{"train_examples": 97500, "logit_normal_time": true, "norm": "layernorm", "dropout": 0.05, "eps": 1e-08, "steps": 7100, "final_lr_fraction": 0.05, "weight_decay": 0.3}
Rows from block 4, named by matrix and row number. Each number is 50 + 12 x the weight over its row's rms, rounded and kept within 0 to 99. All counts start at 0. After the name is the row's rms in percent of the matrix's.
# ada: adaLN modulation (shift, scale and gate of each sublayer stacked) (model.blocks.4.ada.weight, 1536x128), inputs 0-127
ada.683 104:59 28 36 39 32 62 40 49 48 53 48 63 54 52 24 39 52 49 41 49 49 58 47 52 44 55 62 43 34 62 49 71 27 58 57 57 70 41 65 41 33 69 53 42 36 55 12 43 46 46 31 57 48 41 28 45 57 54 65 49 62 49 47 47 41 58 40 56 32 54 53 39 53 29 56 52 70 49 51 38 53 35 48 58 57 38 35 68 58 54 55 51 23 60 48 51 45 62 54 57 30 79 42 66 43 50 39 54 47 60 38 43 62 62 27 61 47 44 57 25 66 57 62 58 79 58 35 49
ada.684 074:42 53 55 42 65 35 83 79 59 55 48 50 49 59 63 74 50 47 54 47 62 43 56 56 60 41 45 46 46 69 50 40 63 41 57 54 50 52 73 56 32 35 54 45 60 47 61 47 56 51 73 61 29 45 56 52 28 73 58 47 42 45 41 53 59 27 52 45 35 57 38 56 39 63 40 39 48 27 67 51 43 73 40 41 34 38 47 59 59 45 62 25 49 42 44 55 43 58 48 51 70 46 22 62 58 31 53 54 56 50 56 27 48 22 53 59 43 66 42 53 69 44 58 51 31 59 67 42
ada.685 079:52 47 57 43 81 34 65 57 44 66 57 64 55 62 55 62 67 41 40 79 63 61 65 34 49 48 38 50 61 53 45 44 41 58 52 57 35 58 41 65 48 32 46 32 68 35 52 58 40 64 35 34 41 78 57 63 34 44 52 55 66 51 49 60 37 74 44 34 40 52 59 41 68 53 48 52 74 39 48 57 47 77 66 27 41 49 45 38 50 59 61 53 53 56 63 57 57 39 54 47 64 39 49 66 41 54 46 54 41 58 40 52 52 64 38 57 59 56 73 37 47 56 20 24 61 47 41 38
ada.686 061:28 61 47 74 68 58 34 55 49 61 41 45 40 71 49 41 42 47 39 45 69 51 53 38 37 44 46 57 43 70 45 44 58 52 62 48 61 72 50 38 42 55 43 32 50 60 49 41 60 54 56 46 62 57 60 36 57 38 53 58 42 72 52 44 45 55 57 33 62 40 42 71 70 49 62 61 42 44 51 59 63 77 53 59 59 68 61 57 32 58 63 38 54 55 42 46 40 71 40 53 70 25 40 72 20 30 50 27 28 41 58 37 49 58 41 50 58 53 34 40 67 40 62 59 56 28 47 55
ada.687 059:60 48 30 40 49 50 24 81 45 23 48 49 52 25 76 36 63 45 59 65 61 36 37 53 36 34 56 54 45 67 46 65 47 44 51 43 54 64 50 51 49 47 58 59 44 69 50 38 57 47 46 48 64 58 41 41 55 55 49 57 41 38 47 45 58 67 51 32 56 63 57 51 64 38 23 52 46 41 44 51 44 29 53 63 53 69 54 30 54 40 54 39 51 53 57 39 59 59 50 73 43 57 64 62 41 14 48 52 37 64 25 49 63 40 54 43 75 56 72 33 65 51 55 54 60 66 48 61
ada.688 096:51 69 35 65 77 61 74 45 47 49 52 45 47 65 71 54 59 55 48 60 52 59 73 48 23 49 51 44 72 46 42 45 68 54 69 59 47 67 45 52 57 43 39 39 55 61 82 69 45 49 67 37 40 48 54 74 39 56 68 58 50 55 45 35 42 60 51 45 31 23 50 47 37 48 58 52 48 60 52 42 64 72 50 39 44 54 35 45 38 53 60 47 45 54 64 84 61 48 69 56 46 52 58 64 59 36 63 49 59 28 55 50 51 60 72 53 57 65 52 53 72 47 41 47 33 36 50 47
ada.689 055:58 48 56 41 57 32 17 39 54 53 57 50 40 57 43 52 59 56 25 71 48 33 76 52 36 47 51 73 49 50 64 48 33 44 74 59 44 32 34 60 39 37 29 38 47 63 60 52 45 59 57 37 47 44 44 46 61 60 79 69 38 57 54 66 55 48 69 37 49 26 65 71 56 52 39 43 36 31 54 52 49 70 50 45 48 58 74 63 56 37 72 54 54 46 49 42 41 65 61 55 55 32 50 63 51 66 49 49 53 63 47 48 49 36 48 61 36 54 64 52 49 35 69 60 64 64 37 55
ada.690 077:55 64 50 59 62 66 39 66 39 67 50 46 37 55 44 64 71 44 49 55 48 58 48 49 46 32 67 51 58 68 50 48 53 53 56 52 45 53 60 46 31 75 45 45 68 61 73 71 41 48 54 60 37 56 55 43 48 60 45 66 62 50 47 55 59 47 39 24 42 40 42 54 45 47 45 41 65 46 50 45 41 68 60 42 34 45 68 35 65 57 33 40 57 51 40 51 70 66 42 27 33 46 52 71 29 36 49 49 36 53 48 70 59 85 86 41 48 48 54 77 54 56 41 50 62 31 42 43
ada.691 073:58 55 47 40 34 44 48 29 54 41 38 37 56 36 55 38 52 38 43 35 59 58 59 67 37 58 56 63 42 53 45 63 46 47 51 56 51 31 55 47 70 47 52 68 43 36 25 32 49 77 39 45 57 50 78 36 57 53 36 34 43 46 51 56 32 46 48 49 65 71 50 29 52 35 46 59 46 38 53 49 54 52 22 37 61 38 51 42 54 59 39 41 56 40 71 52 13 49 18 63 55 52 52 50 33 60 65 53 49 56 24 45 40 40 30 67 45 45 60 39 72 45 46 43 57 37 41 53
ada.692 055:49 35 59 60 86 33 42 55 49 55 42 63 47 37 51 54 57 40 44 67 24 82 64 57 43 36 52 26 56 55 44 44 42 69 53 48 57 53 44 57 49 29 40 25 66 36 46 63 62 55 48 34 63 39 54 38 51 57 50 65 55 67 61 60 36 33 40 59 60 44 53 49 55 36 50 38 57 38 41 43 49 69 46 58 50 60 56 50 39 39 44 56 41 56 51 68 34 43 45 42 56 72 32 62 33 69 45 62 46 34 52 70 39 61 47 30 43 47 66 51 48 33 69 39 32 70 39 58
ada.693 114:44 47 40 46 37 42 38 34 52 48 49 60 63 52 41 54 39 42 44 19 39 45 51 53 65 46 45 50 47 63 49 42 34 47 42 32 37 51 54 42 63 70 46 41 51 55 29 47 50 63 22 47 33 44 37 49 87 35 53 51 52 36 37 62 46 55 34 32 57 40 30 52 62 51 38 34 60 50 42 60 39 17 58 38 36 67 23 53 57 54 40 53 49 52 51 40 26 52 45 47 53 41 46 26 41 65 31 71 35 36 42 55 56 69 42 58 52 40 47 41 56 49 40 34 30 51 64 66
ada.694 066:52 72 55 56 44 48 55 47 38 34 70 15 75 38 61 47 56 51 58 32 37 61 70 34 30 39 38 68 45 40 37 59 29 49 40 42 52 49 45 55 37 76 39 44 36 56 39 58 44 58 48 44 61 44 55 44 41 47 18 37 51 53 39 62 45 55 62 47 58 20 39 69 23 40 66 55 46 80 47 47 56 37 41 50 26 50 49 45 59 57 55 55 45 40 56 37 70 50 42 46 51 60 41 63 63 33 53 45 36 42 38 61 44 44 49 53 63 52 36 60 61 49 69 46 61 44 45 45
ada.695 079:47 50 16 73 67 52 48 52 53 66 50 39 52 46 56 55 63 57 53 55 35 42 65 40 52 55 52 49 58 59 52 47 74 35 54 58 43 50 62 42 71 47 40 30 51 49 59 73 45 34 44 34 29 68 74 47 49 46 52 67 55 64 56 52 49 39 60 47 39 30 29 32 73 66 47 53 61 37 66 58 24 74 57 56 53 35 54 67 49 48 47 42 55 42 47 55 33 55 68 65 51 69 66 63 39 44 46 51 55 48 60 42 68 69 43 36 45 65 33 74 41 48 56 69 56 53 41 55
ada.696 057:37 61 54 43 64 49 47 50 58 61 44 41 52 64 38 38 56 44 42 45 34 47 66 35 37 46 48 17 22 47 72 40 55 38 42 38 43 41 38 39 64 60 40 54 44 67 77 50 72 45 65 24 45 59 35 63 51 70 78 76 37 52 52 54 53 48 44 46 62 45 67 41 48 24 56 49 43 54 58 53 66 52 44 55 46 54 55 55 47 64 55 37 82 41 75 55 53 47 54 71 60 53 55 64 70 47 65 52 34 31 47 52 32 61 60 51 42 46 55 50 63 48 60 48 51 58 52 70
ada.697 074:68 45 44 41 35 65 33 56 47 38 40 35 67 40 46 38 49 66 60 56 58 53 39 37 58 59 47 48 59 51 31 47 48 68 54 35 71 55 62 39 57 73 47 54 55 52 32 35 59 49 43 70 38 67 53 53 25 56 44 52 46 22 48 49 44 63 54 58 75 43 46 42 57 61 67 54 29 45 39 46 60 55 39 42 69 60 59 52 55 38 30 82 30 34 32 63 51 33 26 63 36 49 57 48 61 67 54 44 49 45 36 54 24 38 57 45 46 43 56 35 48 48 66 57 57 65 64 50
ada.698 061:43 54 57 62 57 47 42 39 47 67 37 36 57 61 74 38 59 44 40 44 28 61 69 90 73 54 62 62 38 60 50 30 66 57 48 72 30 51 41 43 53 51 50 39 64 51 60 41 55 46 51 40 42 44 67 41 41 61 67 59 51 43 51 50 32 45 45 48 58 38 55 44 40 47 57 48 49 60 53 27 59 63 50 36 58 53 64 63 50 68 52 31 66 39 49 49 55 68 59 31 60 46 70 57 40 65 50 48 31 52 41 45 47 60 71 55 30 37 56 54 33 72 66 69 62 35 36 71
ada.699 054:40 27 75 49 69 38 56 52 49 52 46 60 48 52 52 49 53 43 62 58 47 28 37 56 58 50 69 49 48 32 48 31 61 56 58 67 45 37 43 53 33 55 36 37 73 40 51 43 43 52 59 21 44 55 41 33 64 48 51 46 49 48 63 45 33 59 55 40 40 33 50 42 34 61 55 50 53 54 70 44 45 61 52 62 60 59 32 34 50 58 45 46 47 38 54 26 33 57 32 08 39 47 29 56 48 32 57 45 58 43 51 50 62 71 47 57 48 72 53 24 61 40 72 55 72 63 48 57
ada.700 107:60 52 48 51 07 58 74 41 53 41 51 45 51 31 61 61 79 48 69 39 53 49 26 67 50 68 51 46 29 31 56 50 54 56 35 41 58 43 53 47 57 61 44 54 54 48 35 37 37 58 25 42 50 49 45 47 77 42 56 54 55 53 49 54 28 26 49 56 40 28 51 43 47 58 34 40 60 46 36 41 33 15 47 46 48 36 53 44 29 49 51 58 53 70 48 66 52 60 42 45 39 54 39 53 35 53 61 61 51 66 43 60 50 52 42 28 60 39 50 34 55 61 45 51 34 66 56 59
ada.701 089:40 53 63 61 83 42 47 38 50 66 47 35 37 56 58 54 57 46 45 41 45 59 53 55 51 49 52 44 64 49 76 61 74 62 49 56 52 59 38 40 62 60 44 52 45 56 76 66 42 46 43 25 40 52 51 50 42 61 37 54 44 39 68 76 68 48 55 61 49 42 53 79 50 59 74 57 35 49 25 55 56 81 65 43 52 30 62 43 74 60 57 52 42 42 53 64 64 43 50 34 44 49 56 24 40 58 47 46 41 43 33 59 42 70 56 40 50 60 44 63 70 36 32 57 37 47 50 54
ada.702 060:45 36 60 07 25 28 53 57 73 52 61 27 71 47 50 51 37 67 63 31 54 49 49 55 48 49 37 69 56 30 63 55 85 49 54 50 68 46 44 47 58 50 57 46 51 50 33 52 40 64 50 59 42 37 58 39 51 72 41 41 51 50 49 50 53 56 58 40 64 57 62 45 55 58 44 65 60 51 58 55 68 48 62 39 28 56 56 47 56 49 77 53 50 60 50 38 61 57 53 40 57 55 50 44 31 61 52 68 79 50 55 46 46 60 58 54 69 35 45 49 41 65 31 71 48 52 69 50
ada.703 056:45 40 57 59 63 56 60 79 35 41 52 48 49 43 54 54 53 30 58 59 62 53 53 45 63 34 36 54 40 66 40 66 48 37 34 33 59 46 35 20 43 65 41 39 58 49 59 70 39 40 44 23 70 59 52 39 55 62 52 31 27 45 62 44 48 52 52 52 27 50 65 43 43 31 58 33 43 49 55 46 55 65 37 46 53 49 34 50 45 47 47 29 44 60 42 48 59 41 29 41 66 53 56 75 42 51 22 46 43 59 39 60 63 64 39 60 48 49 65 52 20 34 32 59 46 46 48 71
ada.704 059:55 39 59 65 63 53 54 55 42 38 30 39 43 33 63 56 45 29 75 37 63 50 60 38 48 35 55 68 51 40 42 46 56 26 59 48 68 43 41 40 55 34 44 58 57 43 59 47 42 57 62 54 23 50 45 35 54 60 42 51 56 43 46 36 43 13 43 37 62 42 61 52 64 44 54 67 49 65 47 25 29 84 51 64 38 41 63 51 32 31 28 49 48 40 62 50 43 56 56 35 53 43 30 57 56 14 53 59 52 46 62 48 49 51 50 62 45 58 39 58 66 34 48 54 51 48 39 40
ada.705 087:55 89 57 32 42 63 41 58 51 47 50 59 68 42 52 40 45 47 41 35 43 44 51 52 59 43 27 61 49 53 47 54 27 66 45 25 73 45 63 65 46 47 62 55 43 51 39 33 50 52 40 62 48 44 31 39 33 45 66 60 49 47 50 61 43 50 54 49 42 60 33 34 57 59 47 37 64 65 30 46 52 39 39 64 62 69 65 64 18 47 43 45 28 49 64 52 45 51 61 54 35 47 46 57 26 66 56 35 51 68 54 21 51 54 61 45 54 62 44 42 59 54 63 75 62 59 45 64
ada.706 056:42 48 40 58 37 48 46 63 48 33 56 72 66 55 38 52 63 60 46 66 61 39 30 59 42 34 49 73 74 48 32 62 46 50 64 49 57 50 63 49 59 42 58 24 34 34 34 40 40 51 39 22 57 56 41 49 74 56 58 31 41 73 62 54 51 53 53 65 42 51 54 45 59 57 64 55 57 50 72 36 36 52 48 58 69 46 43 58 30 53 53 62 61 74 59 53 43 63 47 67 57 51 31 46 37 58 42 47 55 54 48 59 54 31 24 50 55 42 51 27 54 51 20 30 30 49 49 51
ada.707 083:45 70 62 56 75 73 63 55 35 66 50 50 45 48 58 53 66 45 39 43 61 66 37 41 48 56 54 39 44 56 46 39 48 60 41 36 46 56 59 65 47 47 44 43 50 32 84 73 40 40 52 42 49 60 67 69 23 63 63 57 66 41 57 63 39 62 32 58 59 64 45 41 46 44 36 60 45 59 37 64 48 43 54 41 31 60 67 62 39 25 44 28 42 69 48 70 63 65 31 46 62 40 64 69 35 63 44 56 44 39 47 58 57 56 63 52 47 54 47 60 51 50 51 62 35 53 41 75
ada.708 090:51 37 50 55 26 32 38 31 60 51 47 52 55 45 45 39 63 52 53 30 54 46 55 54 65 55 65 55 46 34 39 50 39 56 41 32 50 52 75 61 48 69 58 45 37 43 30 17 52 46 44 44 68 29 60 40 54 47 46 40 46 52 56 49 76 61 46 57 27 71 41 30 45 57 39 60 52 61 54 52 50 19 37 40 55 48 57 43 49 46 40 36 47 48 53 38 43 48 16 31 42 52 48 20 40 22 65 39 47 55 43 33 49 37 64 60 41 48 52 41 44 60 39 57 30 44 63 42
ada.709 049:45 47 49 35 35 73 53 51 59 42 58 52 66 47 60 45 45 27 51 69 43 50 23 49 47 48 46 69 72 52 56 31 54 52 47 49 64 56 36 44 26 57 54 43 54 50 34 62 46 37 59 47 50 43 54 43 40 44 34 65 46 32 49 75 37 54 43 49 46 31 36 63 40 42 60 52 55 56 67 27 67 37 55 34 40 70 54 62 49 40 38 70 50 42 27 46 62 55 36 66 55 20 34 54 59 42 35 46 34 65 57 39 52 51 62 56 67 52 44 64 74 38 56 52 55 19 42 48
ada.710 094:44 60 43 46 51 71 44 38 52 65 45 40 47 66 42 57 48 58 67 57 49 50 60 43 71 44 33 48 48 45 42 38 71 48 48 60 56 53 67 61 52 35 50 50 75 34 65 52 69 54 68 50 30 62 64 60 09 60 50 49 42 49 26 51 41 60 38 47 57 65 51 50 39 49 62 44 31 52 58 46 58 68 60 54 39 61 69 52 50 38 81 44 76 65 56 61 69 59 45 37 71 45 42 80 52 51 54 30 59 42 40 49 52 52 40 54 54 71 52 70 43 56 58 43 45 33 47 49
ada.711 075:51 66 46 28 38 52 68 70 50 64 47 52 48 54 38 34 60 55 51 64 49 52 76 55 54 57 49 48 53 79 39 58 51 69 67 55 60 33 44 51 74 49 39 50 41 69 27 47 51 77 47 61 47 59 58 48 59 49 49 50 38 40 65 50 51 66 55 55 63 33 32 70 78 40 36 42 57 42 48 59 47 35 65 28 50 36 62 41 51 50 58 42 89 62 56 52 56 45 52 72 47 35 60 55 33 54 64 71 43 54 42 38 52 46 72 68 58 45 42 68 61 53 58 57 43 48 56 47
ada.712 085:55 43 38 51 37 19 51 57 24 14 60 53 55 33 47 42 69 32 43 71 52 59 52 54 48 42 60 59 44 33 39 46 34 41 39 40 34 73 49 48 58 43 52 49 28 46 45 60 35 45 36 40 45 60 51 65 30 64 51 43 29 65 43 40 47 69 58 52 43 57 42 41 32 56 60 56 43 36 63 62 50 32 42 57 50 40 26 49 58 27 38 44 42 46 42 21 43 61 43 49 19 65 41 43 50 53 56 42 36 40 54 60 43 71 64 48 57 56 54 66 43 46 53 58 41 60 36 52
ada.713 056:51 28 49 56 23 39 50 46 59 62 61 61 55 24 69 43 35 33 50 35 70 36 46 71 50 43 52 39 58 43 28 46 49 60 42 48 53 31 33 40 35 21 49 43 51 27 52 43 54 58 62 65 48 33 61 53 32 47 58 43 53 75 61 47 56 48 51 19 40 49 56 52 52 35 58 61 50 53 34 37 46 42 45 66 48 71 56 56 49 42 55 62 51 56 49 70 24 45 41 52 34 51 59 69 27 48 60 60 55 49 44 31 67 54 67 55 63 45 49 28 39 55 44 64 54 59 35 55
ada.714 075:52 56 57 54 72 41 42 45 60 59 47 35 45 64 50 70 55 63 42 53 51 60 51 52 41 41 44 33 49 39 53 48 80 50 41 45 45 57 62 72 45 30 58 30 35 38 58 74 57 50 58 55 50 48 70 51 12 61 56 79 42 44 58 48 57 35 41 37 65 39 38 73 54 61 33 38 40 34 51 51 52 74 37 55 70 54 44 52 49 35 52 52 62 46 59 60 39 41 42 45 60 66 76 45 49 46 49 49 61 45 60 32 43 39 21 55 57 46 50 49 49 38 41 56 66 21 57 41
ada.715 060:57 39 45 38 34 60 49 64 42 37 53 21 55 58 56 52 36 64 56 44 75 64 34 62 61 50 50 62 42 66 46 75 59 62 32 45 54 50 36 58 42 74 45 56 54 48 28 45 20 46 48 63 41 57 49 57 52 55 35 54 61 50 66 43 67 58 45 36 30 56 45 57 54 31 44 56 42 68 45 53 39 39 59 49 49 51 57 30 61 52 44 55 64 39 70 62 59 63 33 51 52 62 67 65 47 27 63 70 55 66 33 53 56 56 64 25 52 31 70 38 39 39 45 44 52 67 34 59
ada.716 105:55 53 36 35 25 50 47 40 40 41 57 49 66 29 12 36 63 38 39 45 51 27 51 49 61 52 51 47 49 55 55 62 24 52 48 34 56 43 51 41 45 57 42 63 54 53 35 45 50 43 44 58 59 46 28 28 32 52 44 55 52 39 50 51 33 53 27 43 53 20 41 51 61 35 62 43 54 50 62 48 41 20 41 70 41 42 67 77 51 54 53 59 58 46 59 49 30 57 34 54 41 72 49 49 36 45 61 65 51 50 41 65 53 44 70 51 66 35 60 39 52 62 50 57 22 48 55 47
ada.717 054:13 66 70 32 43 70 45 27 49 32 46 53 64 37 73 65 45 35 39 41 62 45 54 50 56 60 48 35 55 38 59 65 18 51 60 41 68 47 34 54 65 36 38 55 41 37 45 37 48 50 47 46 68 52 37 76 73 42 53 70 53 36 51 64 47 57 58 57 54 54 37 61 40 45 59 44 22 39 44 43 69 39 60 64 73 37 67 40 50 42 42 51 37 45 38 37 43 54 60 62 38 55 44 46 46 45 53 57 62 45 61 55 36 50 49 67 53 52 46 58 40 57 58 42 63 58 60 32
ada.718 053:50 56 35 50 32 39 45 46 63 29 29 61 46 26 54 56 38 39 31 42 48 48 33 39 57 86 78 29 50 38 59 47 60 53 52 37 63 62 41 52 47 59 64 62 52 33 39 48 60 42 45 66 52 81 42 53 57 55 52 44 62 51 51 28 42 56 46 59 51 49 58 56 62 41 44 55 25 49 33 43 60 29 52 55 37 38 41 50 42 45 32 42 53 22 73 61 57 61 54 72 40 24 68 56 30 38 46 42 30 53 56 59 50 35 41 52 42 46 44 59 51 53 44 46 44 35 46 57
ada.719 083:55 54 53 55 62 41 45 37 64 51 51 57 32 53 39 28 62 49 46 45 40 52 38 38 52 63 51 51 56 27 39 44 76 63 56 67 32 65 38 62 44 58 61 55 60 59 65 50 49 64 66 41 59 52 55 78 39 64 44 78 53 67 42 52 43 58 50 42 71 56 60 52 38 55 47 45 54 60 56 41 49 72 56 33 59 62 96 47 43 43 51 39 50 75 49 50 66 61 52 49 67 67 60 75 49 39 49 61 28 49 50 34 56 57 62 58 43 47 63 53 47 62 51 50 54 49 31 74
ada.720 098:55 47 57 70 72 41 21 36 60 70 59 57 45 76 53 68 49 39 44 52 73 54 34 57 47 35 51 38 51 45 35 39 57 54 37 36 53 55 45 43 48 65 47 47 60 66 44 67 44 52 63 38 55 50 42 41 36 45 63 59 46 62 45 48 55 54 48 70 52 30 44 80 42 45 63 44 39 37 56 38 53 82 64 58 32 23 49 37 51 61 44 35 63 40 44 47 37 50 41 49 67 50 74 37 33 64 34 52 24 52 42 47 70 41 63 33 42 60 57 55 46 45 36 45 65 43 55 59
ada.721 061:53 67 51 73 69 50 45 28 62 51 46 27 42 55 50 44 49 58 61 52 67 50 41 39 40 55 46 63 34 61 44 33 63 64 39 50 46 43 43 54 52 66 69 52 49 55 60 59 53 62 53 38 36 61 54 37 56 51 44 64 60 60 68 47 55 38 49 60 71 48 51 50 42 54 68 50 63 57 63 57 44 49 51 54 37 60 53 73 66 77 30 48 33 67 49 46 36 48 64 63 48 36 31 54 35 45 29 37 31 29 77 53 33 41 40 23 62 49 31 67 54 55 52 39 37 67 51 26
ada.722 085:77 62 49 75 74 50 40 67 38 64 62 49 58 47 59 57 61 43 39 50 45 48 56 56 56 43 57 28 60 37 47 53 69 41 36 39 26 63 60 61 52 28 50 48 53 52 72 68 69 48 46 54 50 51 54 47 19 51 48 57 58 55 56 36 51 44 71 47 58 59 53 69 70 47 81 56 77 38 65 40 66 67 52 70 69 51 63 29 44 60 60 53 57 30 53 54 43 55 48 50 40 48 48 62 48 57 33 65 44 50 58 63 45 32 56 50 53 68 32 55 40 35 60 40 39 59 54 46
ada.723 065:47 48 36 49 43 33 49 66 54 64 53 66 50 53 58 49 50 38 44 61 62 53 45 45 60 50 67 40 31 49 53 40 45 57 41 37 29 62 43 45 47 56 35 37 68 35 63 69 66 70 50 55 25 45 60 51 51 66 54 49 79 48 68 52 39 56 52 30 62 43 44 69 77 71 64 65 34 70 63 68 51 66 58 36 28 44 42 62 40 37 49 26 26 39 42 53 44 74 58 39 57 56 54 41 33 54 47 55 36 40 45 35 60 50 61 50 63 65 61 48 53 38 51 35 51 36 41 36
ada.724 073:65 32 42 49 87 49 50 47 35 55 67 57 53 47 56 48 67 66 58 76 55 47 68 31 50 60 61 52 45 50 54 47 54 47 59 64 75 54 54 51 48 41 50 43 59 61 67 71 74 20 71 50 39 53 60 75 32 51 71 50 59 54 63 61 42 51 57 51 53 40 57 74 43 45 56 54 61 72 71 70 59 67 61 49 45 43 33 55 44 47 45 53 46 50 44 40 48 49 67 54 58 51 58 46 58 61 44 51 36 43 70 25 50 45 43 41 62 59 52 53 50 26 68 47 45 60 31 33
ada.725 057:52 41 37 54 59 45 54 47 31 58 73 51 39 58 43 34 54 70 60 36 31 63 44 62 52 28 57 60 61 43 72 71 63 56 71 32 33 66 56 63 56 68 46 33 38 59 35 65 48 50 71 57 29 57 51 58 48 62 50 49 64 44 56 53 63 52 63 38 21 37 43 40 32 36 44 42 36 54 48 53 41 68 55 45 51 39 63 66 44 48 43 56 29 50 46 49 66 69 57 46 41 75 36 54 46 67 27 50 47 38 45 66 63 68 64 50 47 59 68 38 53 54 51 51 32 62 47 36
ada.726 062:44 67 49 45 49 35 70 46 51 39 57 42 49 51 38 20 41 54 44 43 47 44 37 53 68 36 65 54 32 73 29 54 46 53 49 51 55 69 59 56 54 48 40 60 34 50 37 29 50 61 42 37 54 32 61 54 43 57 65 48 51 70 59 48 78 59 46 60 46 55 44 36 44 54 60 56 31 37 64 51 44 76 38 61 42 26 39 54 54 53 45 79 70 48 60 37 23 34 40 59 61 64 41 34 60 54 54 57 63 64 46 42 53 22 51 74 57 50 54 51 48 45 42 46 48 52 38 78
ada.727 064:38 79 43 76 42 50 29 62 52 69 52 37 51 53 51 60 67 64 49 36 52 31 33 40 57 36 54 68 58 56 46 43 55 63 43 52 42 64 56 57 68 38 46 36 60 57 55 63 62 45 61 52 39 56 60 39 38 64 59 63 42 52 61 83 51 73 49 60 39 55 33 49 50 48 47 51 41 27 70 62 56 68 60 51 71 46 56 56 68 51 51 39 64 29 48 54 50 29 67 47 57 64 33 30 41 62 30 57 40 57 49 62 40 56 59 66 42 67 30 66 38 52 40 62 58 34 43 45
ada.728 058:65 31 61 38 55 50 55 55 48 54 51 73 76 56 60 51 42 56 64 70 44 46 38 44 54 52 36 48 42 41 54 59 48 41 56 47 57 44 45 52 56 86 35 60 57 71 09 34 30 54 60 54 43 50 41 50 57 50 32 50 46 54 57 38 42 52 47 53 32 45 36 55 47 42 50 51 64 73 57 43 59 23 62 56 46 39 47 42 79 76 59 62 61 28 65 35 43 66 26 50 56 65 52 43 39 54 58 44 56 60 47 60 48 36 48 45 57 61 42 31 58 54 33 64 35 40 48 36
ada.729 063:62 59 50 34 37 77 68 50 38 42 50 59 50 54 47 50 60 55 41 60 73 61 39 52 54 64 53 42 62 35 54 64 37 37 66 64 54 48 55 62 48 45 48 40 49 49 31 42 66 53 27 46 83 37 46 37 60 40 43 58 50 22 55 44 22 65 37 35 55 62 53 37 40 31 34 66 61 60 40 44 54 51 41 56 53 48 38 33 44 56 42 49 61 75 61 60 40 51 43 46 33 58 45 56 53 36 68 45 48 58 51 45 41 53 81 60 53 55 39 30 51 51 49 75 54 57 42 17
ada.730 072:44 57 51 63 76 57 45 60 35 50 58 57 43 60 47 73 70 53 39 33 63 70 54 54 39 67 35 50 41 55 47 42 78 55 52 55 44 70 53 46 46 69 38 59 68 28 58 70 43 72 40 38 53 48 38 59 57 47 63 46 34 66 48 47 39 55 61 40 57 57 55 38 49 63 68 51 60 54 44 70 56 50 61 64 44 61 51 38 56 42 56 40 79 41 46 56 55 65 38 51 75 58 48 57 63 62 51 70 52 25 50 63 63 52 72 43 41 69 19 75 41 53 54 54 47 59 46 54
ada.731 099:35 61 62 75 65 58 47 69 52 62 45 44 36 53 41 79 63 59 50 52 42 72 68 34 48 39 53 48 53 59 56 46 79 55 36 63 61 60 47 30 45 50 46 54 60 56 52 56 49 67 62 31 41 58 63 53 36 58 35 43 50 60 57 57 50 48 63 66 40 49 65 63 60 46 50 47 51 42 69 55 23 75 56 62 48 58 38 55 36 47 43 48 45 79 53 54 47 43 67 49 59 55 54 74 46 40 19 47 44 56 56 41 51 28 31 35 51 42 54 55 54 68 22 73 49 56 54 42
ada.732 053:60 73 48 47 38 36 67 59 48 60 42 24 65 50 40 55 47 55 39 39 52 44 68 58 65 37 47 65 54 48 50 36 65 54 34 61 65 41 35 51 46 45 75 62 46 57 36 60 50 33 39 76 45 60 49 54 43 56 31 36 50 66 49 47 60 31 42 47 65 32 72 54 38 54 48 44 38 54 68 51 52 21 51 53 35 69 32 40 58 75 53 64 56 55 62 41 51 63 39 41 48 60 64 47 52 55 40 41 22 59 78 72 52 55 42 54 48 66 78 58 40 46 45 62 39 51 50 46
ada.733 073:60 59 53 36 30 44 46 68 35 47 25 38 52 56 60 50 17 63 38 54 58 63 58 63 67 58 51 43 39 36 53 69 51 34 56 73 49 46 59 53 69 50 68 77 35 39 51 43 45 53 67 59 56 44 84 53 61 25 47 25 55 43 60 39 59 65 57 61 35 39 48 39 35 56 44 56 36 45 57 51 51 25 35 51 81 59 35 55 39 53 71 43 60 51 54 51 58 40 50 56 45 44 54 54 54 36 38 53 42 41 36 61 31 39 64 65 47 36 50 39 42 42 39 46 48 60 39 51
ada.734 116:51 57 47 89 84 51 48 53 43 59 43 49 09 51 66 58 50 52 63 53 52 47 62 34 49 67 51 63 46 28 49 46 41 40 48 48 41 41 36 48 50 48 58 31 60 43 62 46 59 42 77 42 54 61 54 32 58 52 46 68 36 24 49 42 64 44 42 65 61 47 51 52 31 60 45 55 66 44 60 68 35 54 53 56 53 57 57 24 59 48 42 45 51 51 43 56 63 44 53 47 58 27 48 51 32 59 28 57 25 41 40 71 52 84 44 43 60 51 44 54 54 39 44 40 44 47 55 50
ada.735 061:65 55 68 61 74 61 34 71 65 56 38 70 69 51 63 50 55 52 45 53 79 43 79 50 47 48 54 38 26 59 50 34 62 54 54 49 55 49 63 38 42 68 44 39 47 58 64 75 35 55 48 39 33 33 43 52 62 69 64 63 64 44 58 54 49 46 68 51 57 59 43 54 57 35 57 70 49 52 47 64 45 58 37 71 56 39 55 62 56 51 37 46 53 47 34 41 49 57 53 35 32 49 64 56 55 38 53 40 22 40 52 78 51 63 56 46 47 73 61 67 31 50 68 35 40 53 45 47
ada.736 082:53 54 39 47 22 49 41 64 50 37 52 45 47 52 46 36 32 41 56 42 48 56 60 57 55 60 58 53 51 44 54 79 34 45 57 42 64 48 62 47 35 29 52 59 35 45 26 29 50 42 27 42 47 35 45 54 36 87 16 47 46 51 65 30 49 46 46 53 45 38 64 52 54 49 44 27 33 48 38 47 54 33 44 45 41 51 46 61 33 66 54 64 78 52 40 37 49 50 45 48 41 45 43 62 60 64 62 18 45 55 61 54 42 39 20 37 63 44 42 32 44 57 64 43 47 44 50 48
ada.737 055:45 46 41 41 22 25 62 33 24 49 55 44 57 42 36 54 50 71 71 51 42 74 51 37 69 42 61 64 42 53 36 42 40 41 47 56 39 66 60 36 63 62 49 57 53 62 42 51 39 46 52 65 62 47 69 42 57 61 39 40 61 51 64 62 44 46 53 53 84 46 63 55 44 43 60 55 37 39 39 40 41 32 53 35 49 67 73 76 62 56 41 54 53 53 49 55 39 49 39 32 47 44 28 27 39 52 47 42 62 49 43 40 27 63 60 44 63 24 58 35 43 42 47 40 50 40 35 52